Weights of a small model that predicts nearness at each pixel: decoder activation silu.
Rows from block 0 of the decoder of a small model that predicts nearness at each pixel, named by matrix and row number. Each number is 500 + 25 x the weight over its row's rms, rounded and kept within 0 to 999. All counts start at 0. Numbers have three digits each.
After each channel's rows are labels from the 100 images, of 14976, where the channel reaches its highest value: "responds to" is what is common among them. Only what is clearly more common there than usual is listed. The data: larger renderings of crowded toy scenes. In brackets: how many of the 100, against the usual share in percent.
# conv: 3x3 conv (decoder.mid.0.conv.weight, 256x256x3x3, each kernel summed), inputs 128-255

conv.146:526530468467447543522495495481476496463481487515509508470507517510510535471477522528509517490412546512518468518544512513513508487494505511535458480506476474531532495503475469492498493524505477492547566504478498498473494503501525499540467494463453484476545499499480476519472517494467483546473469502501480508441528486510468456492511501492541501512526504494509489504515493511551533501478
responds to: umbrella (33 vs 12.6); tree (33 vs 12.9)

conv.230:533512489519428537519514451508507496508454481476486459555529468523520516483526526500503517516484484521519493486520474503592487503527509535497458479500485523557509518477539461538480506542486544488503514468545532495490463497483530555503517509521535486489503504543494529540511477502490486509530514539481510504506497464494493484494512532496496523482498530488527484492458492492495522476519
responds to: trophy (43 vs 12.4)

conv.110:483541522491494517489473476516512521529504434469493518521520518485487538470460533521509522548494430504472445494520474517516514530486506522490532488514509473502520494450534520523515505487518548462472479488489514481466496476480513523490523484494531517497517528496509484512496425501485458534489520524511505510513486502446496517515472517512481509461471497508509476460496511536452471482516
responds to: hammer (34 vs 12.4); table (31 vs 12.9); umbrella (30 vs 12.6)

conv.226:503489501523472477489491485455560485517468509497536434505510494519495501505431493480519503484511473513481485521491536499491515474467475504523471483495460519496463486512486505480513533486522505498495513487468515502530490479544495482505495499479482510490515508484514493486497508477502465478506514506530520486450486479501487544554515483453510560464504489496508509484490503516465507467489
responds to: table (44 vs 12.9)

conv.67:504511560452498503453529509443460506512516429520507477496449506515527499498527474489445515472505460476501446494485529526542541481450496536477477487471462498499514494529496494523503485439532476530534473481482531523453491516507506499530493473483481506505488491506533482506481523534519524517465478488502510512527517479518500492460508493480508462540509506491517524481491509468481485500530
responds to: pine (31 vs 13)

conv.156:508470500535512486469501511534469505500524492452472511485516520515433487521472513477462538469497540498478531496483488524474498473504495493481502507483499566517510466513533463481495530476531529527549497521488474519482489511510498513494503505451518488496487473476437488504467511495541486522478465485507528503467468475554533482536557470493488523510513518438484520505515482453514536518460
responds to: candle (34 vs 12.5); hammer (33 vs 12.4)

conv.63:547487497466515482501484476479489465509499470549460525470493512513495487507498476457507502496515540481479508492493560478514480522449505475483493477561518479466522491523455460497522490506547437513504480510518527519497527483501513481487515563494466538488535493472510514553449499517517533520493525510472471467506471501482534493516527465481527486518496468506502508467535482509548516511543
responds to: light from behind the scene (56 vs 25.1)

conv.239:468487486504479483489524489513533508480505458524497483517505478474531528541464519483476532512513462484499477480508483531486488491530467525531501473491462508529488430508522541518539440463457541432491527504474470530473480496512527507483501470506513488482463506527501484499478500484533509497516510498516538451521531520500483506471440494482509505480478474499510518546509520485524488490489
responds to: umbrella (34 vs 12.6)

conv.76:467503514542446485511531474466500487459477490486491479505510526511508538477494495497533485521505498486463466482535488487475510493521513529536486496503447489487500487460515525503522504492507511528545506511473533438442506496525529503512532485496506493474481509483499510512524488529465504514538496501500518541463464453477553526487495517484500489470504504495499484504480482452515503512509
responds to: airplane (31 vs 12.6)

conv.222:574529462504489493525498460497517497541498500432473486506505545462482502500513483454489515533514504553494476498482520537521495554515499516519524512485458507491526518520471503480509456499502487530494516498491547533542500462491446489547467501537464516490560535473479461499495510514518469516508543503492497493499477503496484438505527545501519520491515517511510521495531550509503527496494
responds to: hammer (75 vs 12.4)

conv.121:492526509515499506515494486546500472465507542512492489499493428526514538486499487475486518462491498421488468456526471489468508499547493517517492528491532477509514463533518500467454503500479462498536464508522529506502475517490509492524539477542484496483442547520506479520477511512464512492510514514483491472516506508512505527489579480509473497489507511506489495485520471468505504496529
responds to: count: six (42 vs 19.9)

conv.160:498510526451509466465503556456521486485491483503498476533458487503501498505513519467539534498503520503475529504488554493488518482521505520519495502465514469513503539496532458476483514529514488510526493513469471501501556474531532504469467518461507540485513532501554489468527520506489484495488553438451483459481538553513509513498521506514501478524523521510486448484521466475475525506502
responds to: snowman (29 vs 12.3)

conv.95:489555484491493470503462538538507497481489522496519524507471509482510488494559493510503467504499537519530523521487501526479504519484463508519477490490495537483504533504474498499476497556465478475501455511495494535530513516493496541432468522546475452527484500480446505503512457479494485524469473459488455507455519508495503491468460526477495516512485450545522517444493508497455479516494
responds to: tree (37 vs 12.9)

conv.129:472549536523473459491517528500503535520491487483507472476469457496546484504537499481458481467486506506471508501461526488494480522434524502508500532484511516492509521487443448491462531447526538541509498514477461555519495477500474490517475474463530511485493505479505509449510493459486516460507500503525514531516467481501478491492560506477479457495490532484491451480517452476523508457462
responds to: hammer (36 vs 12.4)

conv.132:514493525504520447505459494495563490507523529503492481526469507509491517490509484501480554498513477448505484513488513493509512490525513464465488532573510512485502502529500507527519552488547452462459523513499507480496568478488503536514496553549461527485538481490514473462498514502558500456488516472508520501498506510505521506505492505517482502499472522467572510507469470492539505516515
responds to: count: two (47 vs 19.9)

conv.213:477471491499518468492493526514493552485475446524466503483470494443525565491477479476517509509507502516491492499487539504546526502495490522507533533495487510488510444515529464514501507476495508503523496495501480539573502486514461477492503508468546535488519517481475527475528492519506508508474505496474495473551544565492503527511489479514447518471481512503527491462525501507509476497521
responds to: light from behind the scene (55 vs 25.1)

conv.209:495514500496506473449558489526515535516521477536497478506466437506489484526497461507519513472498492521472495511476524474458528512470465547494474502475500552508542483534500467505447517501528491479494543500474471476525513503452506487419497523528528530485517498524561468513457464542477500492545486535504490477532515511521489516500539528522489513499514476533489514478486493475490506482533
responds to: mug (32 vs 12.7)

conv.214:522478493566524499513468471491476497498506504471531493514556466516464498501520467515527480509529478519489498516494553494506486518482465491504476512531487503513477482493499534502465495507503489524542499485507537513527457496498502469517489479497503478462512468513486508481476531503526483528545499481459485552489467526523449538510503501489504490508553539546479528529505513505530522470478
responds to: bottle (48 vs 12.6)

conv.154:478502511518488456510453477497529481483487509511505490498479505518490516510504501509512485545474506509457485527502539485497472509510534520538477453528518514530468489512478515521518552483477526496507515503465542522503496486522481510498554459480471447535456474494491510477464478472483497533546536487465517512517483515487529561533507497498466515492529524548488511515501495479464492507486
responds to: count: six (52 vs 19.9)

conv.19:514513480525473525484520522479482466521501510483517526527504505503495520481508521471521501521543546512492496502502507488434515435507542515554492510462559481536490518501518483516506499527492520532484511510497464491525478448531491499530475496489512483471480466472444504473487469502489535471514478469536499502507506465465542520477517525547518499514486514526497523525529459534483507539465
responds to: ladder (30 vs 12.5)

conv.115:492463474513533519527482512485515484501473500483509521474497503525481513513482507510486470513467490496487490532519520504481475498545512474505505546533515504520523501464474536492503516526461489459521529500471513544460492502478465560435554501469483474460462462509499522472523491554474490508506465495475494501512521474522482502488554459495544513548497472482498507497538502476497502482492
responds to: count: six (51 vs 19.9)

conv.204:467510445481505491498489528486496481503501481480489471487470492429488466497531510558505493462493525452465512481461503517455485463533524503538494529500506473470486491511462525482530478496501494532531502467456529490552515486483523499507494523510481521458503500459512540509486539519492541511483542501519471460447512515507514467534494527470500507474463518480493496533532527504537504494496
responds to: table (31 vs 12.9)

conv.131:518481498502531497511482454512512522480502496464518562521527482511514495506532456492458509530553517528503501488520468522524525467483449467507524502549504518490489549486501519496495519479488473497511474515466513486532532479490547499501529537487518470476504521479525484533508506526511456495469510478493508511500505514519525516447565478536506538495502491545505514522514461518480481454520
responds to: count: six (42 vs 19.9); airplane (30 vs 12.6)

conv.252:448498493472477514457512500470511462506543524536491473460479545500492469473496539468506481529517498466503566531496512488522499465447531491475507493504482518496496468514464518502531559521528482499497465488490454534462464481522494503488456509505518502514469543488541455500467548485507486529468543477510530461481491554525535517454488502468548463542480451491527472489509509492475464528493
responds to: mushroom (33 vs 12.6)

conv.245:509556481521477496475486490495462474477524479513443507475565491469529497524491506473481471458492509512482538519515493489488496487530532517483489480525466428498466512531497489462485502496501506544512532542515517490531521485469469483516503514490461494455513473497457518505498516513515518537517498462504441486510469484481480485498463485481482502483461455463481517544471530517530511485541
responds to: count: two (46 vs 19.9)

conv.161:467524540508516496486458530543477501515451495541477532503491513488535478521492536515484481527509508523498490501499508495504520473517494492475468465466484541542492534496489467491511518462498484460539470521519516473483513469485518569497485447517473480519501503494519472487504510506525540514495519470512527537465502521528518466493487469472531502509494490485484479488492535472461522528471
responds to: count: six (42 vs 19.9)

conv.210:469522477548493516509505526528470418511523462492510486499485481481485507468503510487530519505505501534514523484557548533479472502491522497475495478472546529517505473488503508467442462523538463508534518482513491530470528551483484468502500489506492519482487525493479523527518470484521522488486500528494506512476513493509532521518494491470484510508488512502440453476475524462513468509479
responds to: ice cream (33 vs 12.1)

conv.91:565506523509514524508474487457493526529535513483482564502517502551478534463507507537486462446516478524470457497486509468520556487509510512461501496511487503538474499483513488526445512504501529445472510534446506513512517505507453467505508478501488503501523515526516473478506506509493477506509486468494524506506492538488469490509478500480538521553513492537490494469506501471513528502522
responds to: lamp (29 vs 12.1)

conv.40:555522535545494495511490517483534468472512468507504494471530458508493518482496501513515513498478502486509486548477456508514500509501511514458507525485495540532504520520495473535495458478503506526541490486526505496482518489478488488510519516515483536473510489510525491541478501506513459525534479501510501513448485452491528497538529538509534508523486524506464527519509438499506558504479
responds to: count: six (45 vs 19.9); hammer (34 vs 12.4)

conv.27:481466505478529510480525545494527511501519489520514435550480485543526528520486452491509538506497490515514537476515532518489523542491493519517517531486467484521526490505497539489526467495480506487545532513486494511501521488512529482493538511502500531491439492490520523528535496521475518492479512490518521470500477500457504507473489503476492523452521498487547503493484474438485512511488
responds to: hammer (34 vs 12.4)

conv.66:549519479509465442517503494500508534520488537508538547508528530538488495502546502504492450534541488494478498506481526533489494470484478480471511508469504499474458540531461472497514482533457510502486493533516466535503507511465543491548434494478475470481519513543509506531476465500508446484542507518490499515481464527505475450513505497482493502487544451486489514501507515526489439496482
responds to: airplane (31 vs 12.6)

conv.7:500481487479521479531495488484527494440508469501499478502502521560474520513499489507506522537490497502486448492484484546511530518524475535541522483493502478520490499524538549542477490508512515498497490477444484463465483544537477504476465520529487506456496490520498480533491498508493520527476501504528497538499495523461544509475452519451514500500489477502538458495464505490502499557500
responds to: light from the left (67 vs 24.8); mushroom (35 vs 12.6); largest object: mushroom (27 vs 5.5)

conv.244:510482506473482517520532535500485548522511470548487476506491487497486440478472495524500502496524478488497480499500514510499489510454473544474514472574529522492508502498532545500490507515524480483453510473437520492515471502533559491521497478536543505457496506478513533484500495495521483442485487529462468510499578493488463491493458450499517522475513548484509501453456473475530498475481
responds to: tree (35 vs 12.9)